Weights of a small image classifier.
Model: 1.61M parameters, width 128.
Training: adamw at rate 0.0013, 12200 steps, batches of 64.
Data: trained on made-up waving flags, 195000 training examples.
Rows from block 4 of a small image classifier, named by matrix and row number. Rows with one number belong to one neuron. Each number is 128 + 24 x the weight over its row's rms, rounded and kept within 0 to 255. All counts start at 0. Numbers have three digits each. After the name is the row's rms in percent of the matrix's.
After each neuron's rows are labels from the 100 images, of 14976, where the neuron reaches its highest value: "responds to" is what is common among them. Only what is clearly more common there than usual is listed. The data: made-up waving flags.
# fc1: MLP up (model.blocks.4.mlp.fc1.weight, 256x128), inputs 0-127
# fc2: MLP down (model.blocks.4.mlp.fc2.weight, 128x256, transposed), outputs 0-127

fc1.252 101:142116117104104132129129123153147161152115142111127130106100108169168143147125124153130118135127121159122144114114163177099146125168134117152098136142129144128151123081154073145172084109105129149080109108166100154126105164115087111134142149054106138143135140114131123112137137081142181132108145154173138156145159109135141105134113151078159138126090141116148135137121074141115142116138
fc2.252 107:118088118085088113141163152089145150126188139120170099119137129124104126109142124169105167166086116147119136122151145131166157118109121142120116103128131129109107110117120143113114132123138116125116121142102121122169140153150106105148126129142124106159137094089172137108144101113121156104122146145153077154136199100111122114107150168142126170108126131157075141091133165117130145188109
responds to: ring; gear

fc1.144 094:146103101162097137119103113108134206113127113128123143141113137097106176066120149139128109162143146128096186139137172129143124125136109128101103088105147111134147110147145139093157128119095122109098114183115111111114122156173163118156163146144128121106130129154114115159142127103133125120091113102141118119098143085118157069087161145099112132110099150114158141145150102144111131130145
fc2.144 086:109109149156148106123152130115114131116112158097169117131154140153145150123086096116108141166105180147194132117136142148122120125130120132123113107078108149099098154133112127120148150117163117144113101111145189126116105069162146139163134162151191074089127141107133100115129122119150129146089105118108164127142112166137128117174106139154132156142105107129149124142091137109100137131154
responds to: yellow; orange; ring

fc1.17 094:089110124177131152152129124120134130162132116104147161123168101137145166107128151118130153112105124091131106075124131144161146113145087135143111095075162177111128136120100117084127142108129100122115132103145148133165060069119086155129142136139147115147127107093143116115078138132148125145156093147167140180156115171111139133140126114169120130146105124108111110130155105141126160142120
fc2.17 092:151152092160111143145127110138083129105158104121148136121116174137143133117127120126103101110139183093102162151128139129147154116143087119161119099138139097095098127147116099096195155116128139125146130121136138134143136102157151174188131125098177122103103171113172125127083138123151099104090092151121093107124106118126103125124130168136130155158070088132130147124141117137119138116133
responds to: ring; plain field

fc1.25 082:103078095138154129094108115140099150111138131192117123153168129071129120074136150097141137131114143107137148119144121145113130121123124153127099120111106156150130115200135153100098139144143152120093148183131152087133122135099140115122142138158115103072148085119090116145107101121167143137136151103139149145086131137101146150095094110110138130127095148155128104133130141176151103138142
fc2.25 102:088156124159099157110134143097111163118088138103134147148135146108162137150120154125162137142158115111164104068102148154106084169158141116120086143096126142070145152118081094151160126151115102101118119123125105148127127102156123133106118112123132111158094157124153093160139163132093142107129103118125100108140124145131158121101133118164153111151084134113120103144147094148087170142155
responds to: ring; gear

fc1.106 107:115116125156122135113143157158148154119032124138131105141157157099187147142132144141136099133143124106094144133124109103118129114142140139139070124131127116111127093110113097106186117141125120130129111103136109120136140155145088127174150139087144124083129151157160072125134134098118132074122139140124165136105129141145135121139129148151128110147065129113163160126103117137111174104164
fc2.106 104:105140144134145118188178112113117125139105140107147146148128161140129134119124124133088166153124190127147113135108123116141093154135116161077117102055161159116112131124106076107191130107117140136133078122093140164123098147125146145140133125123120155140139120117119141117113159125142153194115116115106128179161154140109102130141142114130144121134103113145108139134093086179117142135128
responds to: many stripes

fc1.65 113:129142106111105137120154110109145132153093167140124125120141142105168116122163117164150117060136102099152153080116113127079147112132135165151083175174113150127181101153105109126145099138088089132124104103119095100127107099107101093112167140105106112154141142115116137137138135111117139122180184157170150124124124120119116130120137113133137119157129102135144096099115130172127118150159
fc2.65 118:114094114072162134113126094166172099134152155104167145151105129139156123112080109117124104176099108112144133148134130160103158144129163142145163136091128117138135139111110133162104147151144151118104118145146117119146112146100142176092129108121091099120163120099115136096094085110133175156115173155160149113120139167091140146128116132137138123098133155158135130101110087158097109102105
responds to: ring

fc1.63 108:147167131156106115130136159104104132171077177147141151089117126132100133105141127141158136106106168149158087128124127164123113137149148164138052123101129159130135138135132110107125119125086118189110123132099111152087133097118166076089137135096099118177118158114160142120163135138093098094115129118144135117127117137131134144100086124137118143125134155132151103100099139155137139152155
fc2.63 122:106106133085160156085103117132135127122113151161142163142139149169117119111132128108140121129114151120153110118105113102127142110117153101166122126096125138107135094120156148165102118139155152138105127185159119114100120173098142132085094124106111123134108089126096093151142105113175153180149149124135155149094136159091156178103112108114115126113126155156139104136108131146168054116123
responds to: yellow; circle

fc1.145 103:172116119146119158095108127169092136109102166098112144134137118106122143094141125136166142146113115089118112120110160099113133152126166150122094123139164155127142120190070117132172121112109122123102136153132106131123115124133098101117123146120112152107154095153128076196103133102117136136096136135164131174133138160115137108092162089140153151109074176127112122132152117139151111156127
fc2.145 092:119105153138174133104143133153149137123092165119131136138105125140136129129103123104140140137074136130145088147144077119129088152140143152086095139168138143112136105092117140155124111118139142154114127129079119130124137162120151115107133102107122172137138100162082077112180119136118133141124134173149197135117099154116122131135113113171128100093186173116120113130110140145160084102124
responds to: corner square

fc1.128 079:155109125142097147133100132138152149113114145145119126126132119153136071108179147112133136102112144111120135069125103177116099154183136079136090111160107153109152119097139067107153154143133099126081116162127121160162127158180159125120114145082145100121146125106137128160142116091140119125085127131146128127104130135104142120093132128123146089135084152129146143132114116113138158129185
fc2.128 099:138119113143133098108118111158139158105115110120108109145110111057115132136147132112130147162140066147178137120169147118108123127163182128140141117162089155120141120140148131123131116171123091099079134152141103118129167133179100091113133140123136119118109138127081080159133125133143147103094119136167122134139096102128162113173163123126135130094114168129109181115135152126104128157156
responds to: yellow

fc1.40 094:117100134116119152123122107195154147130098136086112137128131124088094119145126124118154146158065104114112090080133151172117154110121118107131139100086144186114156150131104135139124096138124139136130127118138100119160088125193091127132106111117115107144131109114130114151147135107120145116165152196140108178147141196121127111117131138165166119130119107139114098118128120122122157135134
fc2.40 092:115142112142110120100120173096128150119138118182092135122115102126115133144168123102119093079127149160117140140149150110146120146171099109155129172183099127134162091101163152099177126095106121123155132103128149106123169137098179104107138144147110150120131137145159147157124122107136098104121123101111121092091099083182150118131125111110093135107119093100152101151112149110113115125147
responds to: emblem: no emblem; plain field; two vertical bands

fc1.210 104:133135108118082125153140098119116142165120120092104137122117066133077102121157143125107154129145117159136088110159161175130105164170107145106146167090103136137114130096153131104117149128095106157112141119133149136118091082178127120104118130176115156148125133113141150151141149136146118142113098117146110125178091098170186108108119115146124113136150156111093115148117143080129138145131
fc2.210 100:148139116150123110156146115122180133146054160160152139154120116150162115144155108148117103146119120130113122094118097096139145072136174102135149126188150106152147111132109122135177142139112103134075120116116104146138143147106106106134122143089161131088149106150091060099112103102088140153111115132153170148105113131115117143139118167158138116110108148145147128111120112127130129102113
responds to: yellow; orange

fc1.26 109:124117101176122152156107110143174136150118100143116168110109090156126139062134113107179111148101113110172158122102097166140127122149119141138124133115138115148146137150130106131117176159134113161104125165125132111146129148145107138096140148111095132130149118148133112203129124103092159178138149149151118113131119143106138129099140142120140089105058154106139162098124102126148166127127
fc2.26 113:125135140140125111147134115133074076144114128115127130095155141117088134114106120126166132123158141127127102155125124123108144124090106180139183173103118137170116096155107128110074123137119166128136147113144164100121110098074105158084108117119115100139143163135114141145074127163150129144185112141115143130168102150136119134141140134125106169175143100120115171135149149107146113116095
responds to: emblem: no emblem; border

fc1.126 125:124120077126102161098160134137172108143079168124130116173098114160182110129145135161118114152106122143136165097142099136129133153137138122105136113145179126108157111166096133126129140130118107132120127127084091172148140143139139118143104140122118135104120123124109073126142127112101130150108171137143149117098098140130119133070134111164142069104109173165133115108106121073142131138165
fc2.126 126:111142150150168133162090153156144158098091064141127138126134144080109102111134144109147143124120127119124099115136091103151107123128155105136155117139132146171094095157146107122152142186122129098139126133125121146177131158127093163172116144118103134083165122161117137149081116143143114119122120145093110134110093133104109121150125153125099103149072135128123168126125087160088152106153
responds to: many stripes; emblem: no emblem

fc1.98 088:115122107167109141146156109111155107132097132140146131127142137120118123099182158145125164128111152158125136105127088146117120136161145130116111136118154130147134054168102102086157172118133090142102108133086100134183122156148077129147133118069116138129123103126134127143113123109121110149146149150138125125124126131106108145099166130140112063141093131119084161098112099091156152158154
fc2.98 104:155129141149161113166080116178147140122121151114152126133069130087137099110140136120135136149133086140123113124116150116105125112129188126111128097124117155114123150128151100154152088178123084074130151128142152154146148145134128128113130152113118112101166147148067088137119093138100134108092118149125132118131098145139144132170134107145102126133111166129121195101141102144080140100148
responds to: emblem: no emblem

fc1.197 098:128123110181119172106159090131129121163096157113126149121146118098119125156151115123176130141088151145152091085138126154150115126133122081141147135110128182114100103157072141112124099131139108194146143113116114116150125068167121112107128114147154139128098112092149117149147133112149096133121147153122116094155119151137123072117111099168102100118115127139116102116125131117178105114143
fc2.197 109:133136159137140149102126134120118132109103110168095124098155147122116154156175140143124140084124122160113156112142138113157114145139141112134103107158101122129162102156151155094134111137110113133197126131082117148101183125157139107160162102127100152097116101172122090137146121155132079081126113124099124083102131076184101104127135109158115119147145158136116115127127137104152118115166
responds to: emblem: no emblem; plain field

fc1.232 094:132130121127082142139136088163115152161127129126094125116126101173123148150132139126091148103122113151147124111121093165096144107155161121150057116118169126150136134143143061110131110092078104162111146128138120129106080095163140121097097117115088134144133132142133148122133121120185135116117131147145104094168111137183173159135103146134117102144137152086106128126108124124107138162134
fc2.232 072:118140134168108146127135171107167147133090142134120116125152144167161140113158158144173114152114098094118130110074116141137130149122178137141100139089141148129144096093101082140122110122120112130174117178125070116099124164105111135176116079076120114142111153116160131098131120130128174121123134127092121143126151138112128148094088120131167110142114137114140143153124100149079137129108
responds to: corner square

fc1.14 104:128067097119130137097102138123103139084140158146094118149152098123166142095128168096111158140138123115124171113137152132131143142115121156115092132154104129135117094165107137129111136107177106113117161152134145125129105165137153096106133130166139120092160074153094070155096107109147143134101137115133145136089116140116133157105143093124126126118078149139107134144145138156148066090146
fc2.14 116:101146143161103138126141159093131147125074161112115139120121115121177144158146144148159117115166091118147110101076156132154102160118140143136108176111115131136162155089115085153138105107137081130102103101130101143084127136128116112115140145104129134162121144143160109138137168118089149104152116136150128147165139120142166116122107132147189120161118114084119122134132104174093176110146
responds to: ring

fc1.56 103:138102100114064145114148104126156142101132123132123121133153101064128142138160171144162145156161111154126153073142163154137106120154130168112092088128114120127160102186111119086133128154106079124125128139110125107119137108167097135138141142126104104139114132147161111173132125131135138104121130144109122120132155103118139112121166106132136136194105177116112105121138130154142161182116
fc2.56 102:106104150113108105127100152114119125113121138159140089115150114113110155151146154135159107105157108165141102104134162119155097142088148128160094141132091186114153091122143169122078089150132128112136134107137129119078147100112133104072133166085081110136133089172129141120140107141174132099145116166130166154139143117148151165157126114158110138132150128165132106124122168118114143118137
responds to: yellow; offset cross

fc1.202 061:120140123113094109122114116161120111123139145110155123160113095111128102104127141115142116137109068155099104103144154171122113167140148137108120103112177107135184115143124120139137119167142134162111148119134105081140141147174148124128120111122113144146152123129131136152100111136103154139098146138113082117143065118127191099091123140162117078113099124115060099147178104117127132144145
fc2.202 089:135101123151141122098099098137126156076117143091104137133105100079143130167178158110171142153135081125177143107170153159105091144160136146131121165143097170122130120136135118141151132149130085108131141146147129124121160158173131096113151127131141128064125114135107090162129129145117126107081118126136145146117109126158148137155138103143137122120109187137099169116120129136104102105163
responds to: many stripes

fc1.227 105:159153134108117152128162101147092103131088204115129101123120144126144127127142130167178130148150126107138165094096131129077162115135126139101133106137176107127112133207069133159145116098086129154136133140112128124118132106111110142104128105089134138130149126098105075142131155123133173135110127136135170117128163146114111129109155097116137106152108148127138087113115129124150091158120
fc2.227 102:116137115129172122108182130141131103102115152173129156131142147133094146145113114095156143139090162103094107184138119118110147141160121156120087137078140160113121116128099129090139130112118181153107098150071120117134112138122137117111110100138129168126155109153143140123156148073156089126152135134146193149112130136104114117135087130120119177135148127140157111123120125156167083112135
responds to: emblem: no emblem; plain field; two horizontal bands

fc1.216 103:143113132142080144134126113174126135178125133131121112133160129138120136165123140156116149098133151114131098097084116171112191133154169146147090136130173129142120157152124073160136118122083113175133123117138071166130092117138124130083103142102077152124140152132122123118139126107117147137108126155126115095153109095167136138113079122121143135124117139113155163106088117097107157161129
fc2.216 093:082125107135116157138161183080159149109132152149154141127109112144142117097173140143169124157099117116090137155120102144158118136111161156142082125108105114121143093100150137141119146137128122115136111148119114116100133180087135072138119127099104111123158136126142155128184117109135187120154174139130115148125145114099130170089087130106177120093120132137118122128100131172126111138114
responds to: corner square; teal

fc1.196 102:099127106131147149102144113162106121130093137104116126137147136118111129169132112110154132107075142119123074106152135106135144128138113105133153126119163200115133149133064126123134094140117134202128116097128101149155091061145118139121114108140157150123098126084128107131122145104116114109161132159145110137163122182175121095148130109166097139157143128146141114138127132109151091107145
fc2.196 096:114136148139127158125127152131153157078142095136103105100154104125123165138173145107103126145150089154091153103149131093150097105117116096146141141163111125123158089128154138093173101126119094117174118114107105138090156152144094108181164103148116155102090118154163102143138133134142076089126080156125119106118141071141124110154146142139141124151119112131122097134135105129131123128160
responds to: emblem: no emblem; two vertical bands; plain field